Rows from block 6 of a small sound classifier, named by matrix and row number. Rows with one number within an expert belong to one neuron, the router's apart. Each number is 128 + 32 x the weight over its row's rms, rounded and kept within 0 to 255. All counts start at 0. Numbers have three digits each.
After each expert's rows are labels from the 100 clips, of 14976, where the router gives the expert most weight on average: "top examples" is what is common among them. Only what is clearly more common there than usual is listed. The data: short made-up English sentences, spoken by a formant synthesiser in many voices.
# router: slot weights (model.blocks.6.mlp.router.weight, 16x384), inputs 192-287
# up: expert up (model.blocks.6.mlp.up, 8x192x384), inputs 192-287
# down: expert down (model.blocks.6.mlp.down, 8x384x192, transposed), outputs 192-287

# expert 5
router.10:157141082130055078146139107131129123131151164105183129146099136146068127126078075134144129113104129028147114152087142127227142102150085177067208134137072181083140089122151142074108115155143161083113154145133117122125202133129132132115065120045123101173138114124090195128141134098057148209
router.11:166143163169038125105093118126105097124135121128163108112070166091073138146086153102149138143143133060117160077129119112173135117119055105198143116110071176184165145097132115100107107163130132144060102192139161159125176151115074154135116153117118131135128122107102147101155051155090101111
up.0:087100099151139145138120129085133174094175145074125131114177107103237118126206159143157095088183091135137206142187188157120081133146126054160117114185170091108124145131090118144146097127114100139130129108121137136125186148167091136138187136174182122139087090117088111130138111141137093095
down.0:146114106133127150078177075123089165094081123075115195098095166091146122137068152143175172155086111184129143114085118065144163146149116126135131168151157109121088097149195167113166122132172107133139116101124095093151141106058158136136142107137081106133121159114143155100117108108114119111
up.1:176134152159101194089193102154144024095156080122135139135139166108129173149100142117112181144137149115109173092171104111098134115116146148157153131126159126106159153122118177100073112142092128187140099181152128067137104110113129149199137110157132142108141059129137138187149161099103135061
down.1:059138127129098140144111117155137143127107099133135207115144126114127184102142117100096075069145141117101073104149199133102096108166088123141105077122165064068133137130152145119151123095144075095168194139110080091106133042076122147136149129045166136121116179161100118145126213101146167130
up.2:120121128152200127116164116137111142116058111137067116064192137092167111116147220150081150142108128179103114124117098148080162162137174176139075120151175119167111134157166114171090112072142146132137137078109154123120084156166160119141112119167174167130096160139151045139105184166156113111
down.2:119166132126165094145122123142079081127053125136145099133128159149123130079175131177165141138128175106161127175131080097177119127123175120188183150108126129114196152141133139158070131114142156156192126144178151178142181159082153165076120140157136077133104118111132136115112126069101158116
up.3:076133082154129196131130148084120113116178153116174109129152095149202156115141197137141126093168095096125168082199182127165100081172131104206104115170212033103120160112062171163148160105160102152163126126154131153148193119154087180144137120121129100105110122082154168169100086124099124096
down.3:124096083100129141074121118152116135124165118127139131110090126114150029139102170131134112094073119148113124130131090071173180197165140136120156130169093117103080119182160133121115178076147091140113072129120064092124175180046131121074158132116088126132107181142131160131110117076121130115
up.4:175132210155098156109121137153129112106106125105157110103109169108127115172092141127126135162104137128057089151130102136136138119108095102164107165095051171208164161102160071122097108161131146202073146159134126162148163147099141092154143131206160128111122120086134139127160158157174134040
down.4:109189191204132127098152086143121081172131102143105119137124133113174102086141193143100125137084185091142141097180113087100170102109158124171129117084101165157141107087163078145096098152164134143126133116169158121191092164114132158160154132136155083101089128114153171129115088111100132098
up.5:105190183109157170141126115127104123139099070143111147141163109114167109163128146135110099149076152150120148123135144106100140161160163065159083110136136124095114160143103112172134121113132132163150131094126135074095058144120117094178164103154157176116102128083138059143107099072148144128
down.5:124076097142152117115072146080087139095096095083147051085165119104134124156097143148150127152135168102122113133107167187102094129078146174137111127148150124105171108104154101163086131094134058095098097161190033183131146137098163110122059120091112092129079115092119076095082142112097140094
up.6:142101110130137114167123149162142153133120111121098109110168131124096144132186196168093120118128108178128161137124135135105113128128171107133114100110132115183134089160079158160140132123147184096206112084133187125105149208164178115130208176152130142110099156149131078141153102116133108132
down.6:138192104165127109171102165146081089151120099137087210102087103142056169097190145137119154121148160137115159136138167071192046182111102157130141156073067128181070098100187136067130124136127120115142151147130145136101094167121078190126098114089181151177124113070168068131117115160089135147
top examples: voice: high voice; /ɝ/; reverberation; intonation: flat

# expert 4
router.8:131125031139042120134130098144134104156124095105141110139072071102056190116119119114122138171145116104140034127201136138116156158097074127157141105174177098131191105190182123142157137097117132177183125099183108101129073125129123117119086102113134145184092086129125115139162091093063144072
router.9:144147050129051083159148128133137094138114089109143106167101093099042189082177111085152109131149130129135040150180155118104135156145051117147173135149125119081199130124199089092144091136138079132170127128191155160117124112126131109109093073134152135155124082116135135095187108101108126059
up.0:122127133149127129131103143150109116119147126125155195120110093081124139134129104120180138154133117145087099156182114132089114160119170086173164141127135063114094150117117119129138123139156159177117096116122224122133102126118198156206120111087166123106108143136131176170110071121152137090
down.0:136041098169118098108174132111068154141142131134109146166124160091150164164092117087164125125061072145092135130107118119092109165121116127099110141146123128112125148199119154127139190107153174150175153142091071136166116127130064087150125114133051147152134121120126132125102150159132139072
up.1:082150183139112202093147126144130084118141123135185141108116097135229140145186122133108130078115069136137146132086126164134122123121139165151150145101146157067037171084084104128132199127123075125177114198121165177135108089139113072093158172097125132135119141118138198152109144126120119053
down.1:123128114105102129143135103114123173108255107116111141144136065115126144146161144101123106148115084115083148091142140131118152109129107140104096107155096139120105131165092102094146154131162124087161131140090128147146122118105151122138095107111118156133129145107132148110128124113099117092
up.2:143167159145102117104118138104147144146156152149175120162165115118048153106139118154157124159099110144085127164177116127087146162162128114171107139142146129128088147132169185119141186141161112154110160143124174139138077158143147115128142076147155116187095128162131187110112140075148133152
down.2:141114099134144098130173105141100125154233107077105105137086148069179112125123098129109146138078110166090193122117110069125126151058146146087145163114134103127190195177159175129126184105147133133196182090131077167154139132078116125114129105196051139135074159108128139114103100115154128074
up.3:115106096138119117114091120142120163083152162097154108084174156130127145137114113106173079118114102097121158110178162138165113136160153147177085126124125085152103172106082161124094132107172136141109129144150217162155157099120149145164102131098114162116092113170151203159059091160117102119
down.3:143034110123124069129156152120115121162193127107109139122114115117140121155120104090090147135126090124101197122106142103102114146106166128106132167133118116126178185198112130138132191102112106102146138149103098158103157131146081124121148108194056152126105120112139112187133080124135125102
up.4:115153178110186107119141095119135086168137198132124168137120159133173060120089150161143120097125050152109197092119132136122117164119173130142105119175109087109114127136060109152100133151104161097141124140096114079112154170109157149135140126104126157171125129116097109146133094085164090124
down.4:139096117127134155166133127141121093126183109132156101161076066120175092137144107134145164108131157102169161120125071143124120177183113115106150153160186149111168152199136093143154138100106114172161138136116086176124156101124187114092084151145077096156138148118134096162083120164146129129
up.5:121158147124158117133152138158189113144177156134157160144101118088151102117060141210101147109068113172124137145098158141202142178156146138132153107071118164096077155158140086168150151205165142159116183186053114105081112153115123171152097166097102135130153127162164154110150158142171137110
down.5:149144130116159103151172138130083119095189122134099157131131143130087117177105156145164124102111123100145121126090081080099051146100185112144148152137110160158126103117097079150134095074120136192139097166105130151142091157146089144122137153160131129150134072155196104116132067119095094120
up.6:121067150208119066090140125181132093120160098116125120105120131099103091150099130202110097132070105196094100086107152143100150160112159133117111108152121135202125118179036114173148183133149115138138097159105106106150130184227113142133154133134121182178123155131141161130129137085127098129
down.6:111108137100113133154176129111107135163133160153116099083123146132152096093083114118146095157092114040117127125108087092077111089164136133138135199130081176132173096141161054136135123059158148166147115164115128111133132145120099119107122139055070099181141138178121088107114118142091094147
top examples: voice: deep voice; mains hum

# expert 1
router.2:143109074118061118132106116103139111137117125133093124107074141064124194155138054089095110161152124192137128114155084152101164091125123156070146146098150165109214110144134074176109130126097130099145096127189110124138074076144107121103156188147091163115163115163149157128171123124191111070
router.3:169143127136098093138157119159115154137091052141093136126098180123118165176141080101190128167132134182132113116207113147078136111119145144163155127128136132114209169120153090207140111123134118163120091122170131088133043085162100087118179139163093136121104078128128095114085110149181119110
up.0:118117132121143090149134075167113167133098141122154194103169111107140103118107189202118125118154092133108134153081131114115074168130110119104090089140138150118119112091098172112182086085124123140153120100102150201134205173100112093131124105082135136142127175072075201119090136129085114160
down.0:131089151099165141122133128118103112178066135111133208118176204094127130100160085157125180116135118134192096161142143197036154141176162122097155153092163156193118168115123132111070108066109159123121117221154129100121148090202124169062122106115093138113097105129126139157118139084142130124
up.1:108137170108190136096123137135135159119128112113095118149122120129139062131187149145145094106083138118063198098150157125124142139092150129129144132146117125113103061160054182090130137172111145131124120133109135105166188163107158120151116115117107125129077117135127151131119134119120096116
down.1:161085077149080131084140106065154113178144133110140174147104124091191171105131103120169181108177106167111065093156173199094133160127079151087140074149139127086134122172152159098123166156136074101167146085142133142145091108145120122122115080088104124114126112104082107140146174080140134070
up.2:093175164110140141134123103156161137146117148109144140152158079146073140083085154160193142122150075101128129063083187132066149162146192128130101108142095125122142129159056134150188160116114175135085157105109108186135118222080095108184098109039174146157148149074137161156161124138079119163
down.2:162150168182127138141114175114157034142135124096081130101064108154098145138120143164081141107101163101169136125111151150097061153107104135121183170120117141168071158080159100149112104152101114144113153080138104167164170126210147143100134181164134055128122127114142111121088054087111145114
up.3:142131149202123141113193129131202156136146136152150155105217124167149153137153122148141154149171121142111163164160148136116115169126169150173066146149140072166097147144130154128110138116170106070078103182113181149150113118203176089139173116146105132134075120153113143196142097175137163096
down.3:177049091132134148113110112119127098132184162144108175120110135089112108132064098127183177138132105147128153157097138104088075117167179120101164163124133107151178168153127155137131151147121147094196129153114075175081119102155169091104151129127088130124134121123159066149157096148147147069
up.4:151120152110136144122095121106137099149138115102121096139185171128103198124135101075145141150164114139151085051096151070120100143138123173183143151123125051059121130122205101068112149160136132085163130121118120146147058132083097185123151121180133095158139125124153182183150089178137131134
down.4:186108163196129128128074155134133105163199121120115183098033131076108141076091180140182124180109155150149188171147114123124116116112175103100155110113110110153175133100185152142088127132085171100177112095128109179128143134110193108120121103200117100120111132078137086143089093152170145052
up.5:171106129162164091114108107133147109127118192094147123125150144115083118101072143111117126081130120039125123125161158141163153151086133148163156094151078090148071131151125178204145084133115129152070132136113147130096168162132161149159077114079122161131124117147126121125161078155089115164
down.5:175091118114133159129138169132163093139218088153137138105076136142125108171033147105111101133112076125096140120108144122156108167147216123108157133170090160123098126159124114173131139127102106172167159157139090119113101126138164117172147130136054145134138151125192100136132102129121137084
up.6:119115143128080143107149138147160145083142127124198103138128106155083153140069189138104131073132113061141135134103131149156132135157126161219142102161118057106136130134084161120119119134101091143225138110147123118108119146132116153125099130104110098131125128166152101121104142124110154151
down.6:131135168165162109129118116146133093179043159150096088178159177133115119093124105152183129124150178157144129107087165073155190128111124108192162177090119131144176147058129134170110088112111134136099101151196159094132164102097123122066111156136106072133119133148118101131128123111117129121
top examples: voice: low voice

# expert 6
router.12:137145097122144118151134117111147114141122129152089090063130148134067100105135037126145132124091153194119087112144102132101145132131115124076185186134088170084212125134145103171092107108118149149087131108187080170132126113107135192121108142086121149184117136177089102124188158162174115171
router.13:137138145149176168145147134113125143124136111106151154144144142066121087223108086073158136143127134091145107147220132129141151150147115167140184159168107103116124123112086155139113105174124151221073142150170143086101035097139141157141112134059136143158134129168156163107097159133137141068
up.0:180142103160162075114078100124163061098157185116101153131125129183154096112143155145096093096082126175188114117066140108118092141099150113155101122148160141109111133128130109104115171118143135122164112131069089139035139189069135100149162105196163098168084086090127110145143059080071127135
down.0:131058067103143146123140095156115140118185146136192153095122178098151063171095124146128140157103110153114149111103154101112074133135176115064112148161143109124139117164104127141180168126136122129115103119132062148119108169123115143101211113149076116131148154114132144112117163151131124045
up.1:107147132118158081094089147118135076116109132110101086143100119224071124102168182102088067112107072167175171091072122118125106142107157100147093099169146119138081120122112135094130141095164119133157131109094110114127154212075163148125141054209148119105101084089123126096138044046107099143
down.1:120087107121157150126155114165099174115194142108139196105093161139131066137068124127193162162117122114081173091098130151124088144179155119092102111146193146110143112162085095117149191125172147148125156121106060125140125162120140069098170151105075135115150162121127109125107150151104140106
up.2:096119123126170154126163128108094087117064104111134128093091087131177112099167168184050103109140080173123197120136122134124127106099120083148104124111157107078142102127107131181155116123129114158180137141089094121129202177135156078145157150162130138102063127039126095144129055132035072128
down.2:114166155116093201152114142116131120135167164133172059125089136127097218095049134150117136158153159141141173113149140107138128109167119140125119129117169114182203106104166194129106128147109173101090129207187137108107137152129150177104101105118116138162126104108112116149146149136176125105
up.3:114188122112111079124155090103142143130116174118148089094078174133053179110070126165162098139162134142119119148099120122140151107093119148094060081097037171118129167148165144135088157152102082133056164125120138179122134167210095156095106162077139155111142142118084135103124099130087130179
down.3:133099141148080118175133172128143083093140174098083167139100107169160086125113095138076147120103144099168111133096167147122120151069121142118139154124169145166193127090098075146169064106118117086121126121130146084137138120135123114172062142094137073125121106135181112144106084137156128161
up.4:110109132140164084067084150115163084105126121107106110107124085187106183116109154077110101115107133162179181100076155109124116107127156126139125115127142099103099152111162140127132098098143159078160147135096100165091154160101129126132170010198127122143129063102115123157102117080096126170
down.4:133065085089144148168144140148112159126168151130157179090094137143168104203080107111122142149096069121069152124093125093094111127124164157068098100174191175082100095225094106126153197116201121129191118106087079110128138153146128062114172109114080135121167158138144126103119172165089147098
up.5:140141133105154079062106175114147045101102155126111134136122073192083054127080176090135106119116119150170127091108137138117128130116147114116121118086126109113076179111113162154119123082145120124166139139083136126102159181050109129110148069167173127146111091093115106116126080071065103203
down.5:126040095091107107162135087178125179082166124127161175156115169145208110195095116090126101158071092092083128114095144137130067118158163094057083078169165184067084104168082134070138176142157146123183123121081059119119131167114114044119156114122085180125138132158116163142135158124106153130
up.6:129141123151172101115126129112148107089136165118109101115082067224098162117101151123143114121047139145215145098068158110116120135120121153144140130145157121152065149096113164128143141115158105139151145147079142117075169175055127134137132029198151125152104087098141123117128083083062100164
down.6:101058072093156124132147097128133147107174134139157218120122161151163091177117073118171119163078110087092145111104113111084117123159128083096078104172157157079068133163076093091152229129184120163173145124111083150146134106144105082118156123129081166108151138144111125132140138099099170110
top examples: voice: child-like voice; /v/; "every"; number of words: 8

# expert 7
router.14:088140127135168102149102144135140167130161133120163103131100143152162116078219118199151117151112094098115153145154125145113125118149145134180054144163131141087105098123114162114177160155127121107097102080093135140097230099131168106106107119158111118081110131130150176092097122178103114066
router.15:119144159117154123210107149124109146121097131148115133085115134162178112084212129162136128126123153115118156162153111159100158128126109137138056168125141179054139108115104167142150178114135108092103096062100155168131215090126153110109112190155137133119123132162162196117097115174132121116
up.0:152153125126155099124175109138154130118112113138124124088102129181056101138040155091123125143223107177132092170118165124148125151124170128155101129115131122148118129139129155121120098140133129165116090177111136134111098178110069120147122109110104119163115131136146080111183110122000123088
down.0:102079161163099113154107139140118153137148135154141142129123162083131114143142151108099148122137098118165159130102056093171094143143178154071097135136146157143130141091156100168111117119116141180171162119089112179151132151171146151111094121139151140136097165145129124212169084161177177172
up.1:133152141146104124102171091115164121153078171130110083116169066117177168117103158101105116066149145125099136175030128133131167119160117173089127103162122172133097170111150183141131111123128099166105149166062084164140157160093092139133126091113120094179156064096093059145140128126100108171
down.1:134106129124097150092092139116082112111255112114149157107115101150155143159119140119151122108129123091091157133121132136074118145126139127130125140155109132112111145138112135112124147142145104096118144137117098151138120181066099122142150109129124127143126114145118095145133100092099135087
up.2:122143082094139107120105163150123118078117148078074118100101135119124146133101181079143109107155141208175080102079128115093134152143080186067193065064131160158100116155155078174136108133088124157112120137044073156136110166121106129115116159118111150107169094079114118108131107113122085160
down.2:115103114115120079198133100204169149105000129084186119193179116077097156138125075112118126116133130141083082118126158162141168106115133186078113098131188107124145141150100136117096172118137113106185130139115132080118104105114119141093090102108141169083119097110120181116106158106144155131
up.3:160129085119121159131154104137111124179165118130090116089140164132134116145090080157188138120156165127156108064070123072055114156115177119087169120096153153156145125173141193144180106190092153146033141164114136161132127196155110157120191118105118131200101156107142086085190088151073129132
down.3:155089167156156090172164168173132068167118149132114087085104204073134117094088118163106151119117183090217166143107108098128103153131142149110180149083118162175156122082176072186112093110098143179126157132158145143166190149148103148133165150142123045169121099120146132127096070163109100108
up.4:161091130109113095124196115157138076110088163184116205116128136104105147120074135096134211102161146148123095117168130129094136189078108042128150133106049147070099140104180105100093098133115135169063140131115122055107137184184115161168100125161150120169133142193087116164139094101104099134
down.4:118094086140131129143133118122114110130137124160125116135097122104107080109169135115175078159058139075105167158120105113095168155104170143134145133187046148095112098159184064129120179058113174118172121143159082113129150163116152093050145139165112067130138136113098156132074154079094081117
up.5:125132200100168178125190143161178142147146098144151122180174108106102136128073126159098109141117110109124129138134148128130162175146181156184088158117152110091037148104163127127152144137172167193054135135016163078109121122168084093180143142075122078131102126160138145175091159126134134130
down.5:172051119119171105131119140094090076118222146146111129097115161104113090150101128145141178149147132137148166149067153108112103153088145119106171162146084131165157158169185141177119201113057124200042087122139097156106133134150116169080123125167091100150138072126129089146068102137117114064
up.6:165178113121074114100174146199185095127155068152105140066058108114154124139039161108108139139144082167158124118149162164141147140140209093116103106148130097136107163113122043109127082134158144141144120140135079091117160121154088106155075147149142142100127145134087087139102077104122091137
down.6:139136150162135118191091095103120095120119164108148191032076162113159136113126136139150147150132092152195148135151074093113103209149183145099137145115124102071070154151114089118104113089055123114172127127149110144094162154150148089142101136134116102141132066131162142145103137136094087148
top examples: voice: child-like voice; whispered; muffled (low-pass)

# expert 2
router.4:157146115174102086173146108137179109133102138148098150111103129067069163086117096178189114143052144135116061173197085135148125168116137110126144133148078138098216152162222115184123106114134114108106133144152085102079075125137097171149093118165114139149112094095143119132151157140127126188
router.5:145138144176098090137205134099154085119147067125130110086100140099042149131129121181172126182092149144073060156155097137186132147084095147131161132165124097115189194150209141179151159119133117144068185137181090111110113137074104185082061114153091119150098083113140108130174150144157150178
up.0:110080128151166173085123119122116097149147119114111130120150120145155051131190158130135139131129107122127161072077172163115128117131231135128082137080150176122075095148114143146083136151110165147143112067102146189084147134120151093179136104165092155129164188105114110177122105097134146128
down.0:173123087077121186100136130116140123118144072066144161088096107118152152151165179134103156118136123125118170129158145137121120166159153125089138161122126089133102164166148122119101081147131116066097113075138117123088157212076093151188133147168099133130116117070135100129140132137124115092
up.1:115213121118151189153154151132154096191144177133172177118128169099141134128136109135146118109149133174133116178193165143184162113144148157226156115086126073064077139096116109125120149135150173223095140123108153091119105121125164155111160106059153125178120144117138170128120082117141148041
down.1:084033093098095121103120109108120157135229108103131171145103097103168113154128125089060157114068115130094141142132129156111123132146102059087116112139139098099106128229117139129123160119143112144172110106107080098111093093057115096169162097117039178099096150139101121107132122124122164089
up.2:143146130111124105143116145151159141138152210146142089124069120121095142103123108130109110178169133097081107136054118117087147131120161152103089181123050144149089097131182166111125182109109169112089141122035091124175135143110130109121123102178114145165142133119126185123122123095089135201
down.2:092040105122130120110160145121154151070123182109109205142128120169143105221117104077153134083101071091105088138084126102134118166147136126110125159207121148096084171180101092112180110089141122121151109121075119085117147114174105143129121152123083172186193131137139121128135150183103118106
up.3:099163154163173176147136138141148119194141188145157136098105140086148135109128103129135123125158149127102125175215151128169138093142172123246171142122112097054062154106108120110161149159150159209087150166131142098145110089128136129116163126075143097140128135124137180157088102156171164076
down.3:123016079111095108110119119141126133138208074093133166143089099113170128137109133097075153107058118130119139150127132145111117156166123090102150137143123112120119127247125140142117162133148114137138118099113083118164103121051100102181169097128048148099101174126104149115123106118142146088
up.4:103126172136081132137176131127167153104115189138164118140108124104127098108090141174097084101160108097140169142098104161134132142113101170147051123126114142086043094101123156153128207126122160136136134094056075148120157135139157106101096119098121171154116137113141144131086138131107110107
down.4:131089128112082162098167145133138137083189147078112177135123122142201158179142139124056193092094099065140132137106126109105088142137144112135171157162164151147126176221140099144159104148119168116132119110094112128147098190062112121175136149144072129159151140112157116101123107149100147110
up.5:119134131078152123112140151100118053133162166131115088135122167134111164092134112130124117138158136131078121147093148148047168166139163147089094194099074152177088108086129148142118140067113196087087101146023079165135156171065152108136156089206135113155166124097122143102156100083099163157
down.5:109057094112180127126153117137155139084130182103148170152126138140110105212110106089191097105120074081119064131090134060176133167145142156095108129171123151091093165170112108122154112083163160130171082128117117058120176132202101113151083133135091161167149113127102158109135151167117088089
up.6:117149100183087105118136125141143111095140205164132095165125121115083133056132089129127076202140115084127118152071099125091128139138162165068123173110066154110066092105188165093132187105123175093110105101055096101149137132098122123103139055192108141170184116102121175107124177108106119211
down.6:111038102126135132136153126128142138094156173113120206129125135169147141209110101104165142090109079108120093156078122092127113188161153108087136166196111135102099174184134110118167082080121142138140107129101110087116157122171101146156111109139075162167175137114117127123129141194124130082
top examples: voice: deep voice; sentence kind: statement; /ɝ/; /aɪ/

# expert 3
router.6:068158160119096133097156140171129132115088126123186111088125075120162232078134109188147098126166146122136105165091108179106136138125070064170069146149096145065103180129188119125148152051126154205187137111098120168165146128129075090120160104141167118194178108100153164150133127115101109057
router.7:080144125140118153157161113126119114133134143116181120136123081106218195091225087196143104124150114095090165135087124142131115129105063099143116126139186124055057146098136146052182122161113100150166138152114151113092124099123145130122193078176162100133119180120125192126137119126148136061
up.0:170141103178187146088224178129167104131095083114063149133172158124125079159118135079173170134092098144090104146148069121057128118121139088114206086166117128083143163153142122123145139184134163135118114108116130050144078143147147127173130090152129114155086154183102127080133137147128098167
down.0:167144103149200128180107072051156125110088113172152136161143165142139132089151116143199121121095128111139149132119124098178153163110127139157100099135114121162089109117193151143102104116136187122135122082130149120149147118210143150079110118106147116126108077136131139077099118143131125123
up.1:143158110176081140085131127067153128126139137090145127120143096146135107071123184131113081063083104098129086161095110158175091130140130204164126101085113068083186116109143105097154101117127121121182133126124090155116131144119102112110087116142098108123144135112128058152105133154122142179
down.1:171118122137137117134137141103123093121209100170122110085068141095177085139074128144150126140135126162157132135092063073112105183117151146103142201118156117120165127128164148160114125091102138141092108106142061165101113153108085118129148093102105102164118090178112103119100090133162093062
up.2:186130153140160092095153134104107153120139112179129139084107133174099130152167118154148125124183095160120138094158138121147091152129129106165096167132113116181135112176079110141133162130189140105128093071117154153155136178138082168167116133186092139168057178155096130122138128102124092157
down.2:097117139119079094102100169129197169110083102108086190157113122094136164137148154089082107094104135131088139138122134074102101175128133116121142154177111157112199093140115093085126069122145142231128133108121111143136056184114042137084109116145117137154141162100154115182134112101090145144
up.3:168125073135084081204111164143112206116093087113116140142117168128117117123101167094140111147117122144111118108137140136090106159162114121173096155125088088125128128140083118100107161109102097159113151048071140165099140173135148095143105197199203170128103178178094100164141095061136114181
down.3:133161114129110108059083147166111106090144112091121087163083159116068056058175123194135103117128131179101103128115092115120110151143159164048134150153113135153154116130096149160129144104166150102133085146145079166136109129106121116055108112155057117093104137148123171151100155101113112147
up.4:156100147144153075149141101126138142119134136169115154119123158166102095207108148115163132127105108111134113119171145122139122139174171168158151124130115083100167125124118171155122121152169143131129145111147154138088072151156099106134084149111129138125037111108135112128089167109138137164
down.4:128079130135118114169146147092132093064188159170115143116152169100137133201085126137167150109150130151146119123046131092171051161113181170141142173147157128118182159162144117145138118088118112187106104081157121164120142106122069122110142163133092108181181105169169096129099084131121071117
up.5:147101128097146099190127149130131157116100109138121141120118183160098118152106118111194124138122125092114100137112114120088098169123189144083055128129095120096144099141139225121139134153078151110054121118119103083131126163141092073133129087102120093122127149176171140127097171122000093170
down.5:121182135135119066194074149079103126164086150173181084154156168050076173110144101085108073144159099144157099098134144107085178132123119110110126119107193136119174092075146112112140088076116100095158115162126123094101083115164109123103104160111122115114116088084092151135116118112125101120
up.6:129125081114159120142129089114114139159143116098101165100126121134083084163089141104128130156130123108103087107160146103106150125119153138134125129119131125146219054101096210093112099112082157121156161052150187081160142140068164132149097122110144122132074102126113084215168100150066100212
down.6:108210153126093195067107114120092135160117104135136180160178088099103186073147116146099085076133150140123115100165166210108152079131080091142109100076131125136131136070114143109094096159131105089178117109139161139138087085111167124148098130094185115114076145069113138113134123081129166128
top examples: voice: high voice; whispered

# expert 0
router.0:204151153104080099120133095120129091127135135101140142132125121084101167127131139115137128145108083190109053109113120115205166161045026162123140135150138139085159113141145089122131136117153109150158138123136126092075082078152111164133102188139131127133153126101164181120151124120204132087
router.1:179171115113057139174111118127131140119123161093163122121110112051101166146122115132148158140053143155144124145124105166116123147113058179144137142153143153081170180142152073097178144119130141161129157102170129147109100114126122146108086170136096136125140125139116191114157140099169102086
up.0:124138100139130062098126159115121144160127103139120095150138162211059077160036127147090099153168119119160070135144159131124105177130119136189154157133089077130195099183183141165138117130162140164161138077149133152147095162101069182150046105143147103162080159091081101109071076108081093174
down.0:084120111099112063162086128144147071087089097111163129134139127124131102154124109102227126107170151152089105090089173102170172129106117130125109136085138095103140120123163182121148131126106110124103103129148161094078117077085091118078076146135136167148140093087099119116109210124154126062
up.1:116142117099185164163061128125170177161134150128155115146121112154125099112135174135161129092157071076150194081163158125213165122110126109142126107183114091131137168103132115132112102151137137136118117162113129180109169144098147179139096181091116129132114099148137129132122091102116116173
down.1:058118074091120109127133132147109173146175179177127168149142087113108097143180167110121105130142082121089109125138150137172135122123096148170102051161134124064058092139092089103140143150154107124116068100090118120132149121160136100108109107000142150093124136153112147118169177109117124110
up.2:108147153106127099097133169100154163069145052176160081067082112146127140128061130157129144112187116142123124092132111159153125168121084187138114134142125162101118140151107132157154128119124157116174131182112180088116162115103037087127080105082163106125149142147091095133139134120051091137
down.2:090140200128097176126162162166102130167134116164092114136132085136172152138168133121084124092087098081125143129092175122159140125102112133106102052129055114125105156139134170112103109141154126187123121155124125166101114113155108118091107121174144095163145107151146125170131119115095144178
up.3:097117113090069112107164143138152118153131174141113106143123090125175198082181105136102098114166144152157128139042164144148112135106102188097096148086147212117000106112155141107140160148101140079094128134000102161137148142161109092131152120121093101150173118112111148123137122109096129071
down.3:149060098115123131173131147122129129099255141112128115090075146138129120182102145099136139139124099111101171151085109075109132173155184129099134152166126149126152158187149107122137171092127149162120128096120103147113118148128103106124159124158048162132160140143165102115120108136112126082
up.4:126131072146158109135202075109130178143147094146129123173169077144081141150044167171123101139184106078118101090171099126156138177131136133139107133141072083177109111150163137182160122152122117172132117105142103206134181169156135115153045141117151144155130171107120115150144079088063089184
down.4:095077112142084089155123081091124104196167126130110117122084085131140150130129117109151090106096089117122100108099162090143177155154089140094128142155114079107065085107140137146089190152159114076102106155068105109085108048127067103131177120113104142083135070121125139079143165105100153078
up.5:137145156105146104168111126142143208177144092101075111056146104172087071134091174159137138102123080131128159112176144119173128137123152100134151107157140140155108130160097080166130113104149123120067123077115141168116151156102160125177059156045123136159092142131123089095115086115100126195
down.5:116127149103113140183084144062078087091118176146079051059133126115118095156124115148124116158142127114172123145057145033169160142136175175096150113110072118158147140133143139125149122100092141164134102130127150075155130102095133066100135115155101169152233144117087126152143124120124157173
up.6:144094107162161096161110132128079184152118119137122142123144142126078106147100153148154084092075088145169132149135108100140140185160143081151108181071043184148142162135147163149135076148111124140186137111108133215108110207153173167134094119119168135143128130111159075137132108116091085203
down.6:169115122196167136126137089140098157132140140171086132099124150136163140111150098128145119167093135086126103138130076086136130184129138160179140153173082169099063146140175114149171191163179172206131120138106135138162116129143091152168089130087106070177154090143162127101136108114071127152
top examples: voice: deep voice; reverberation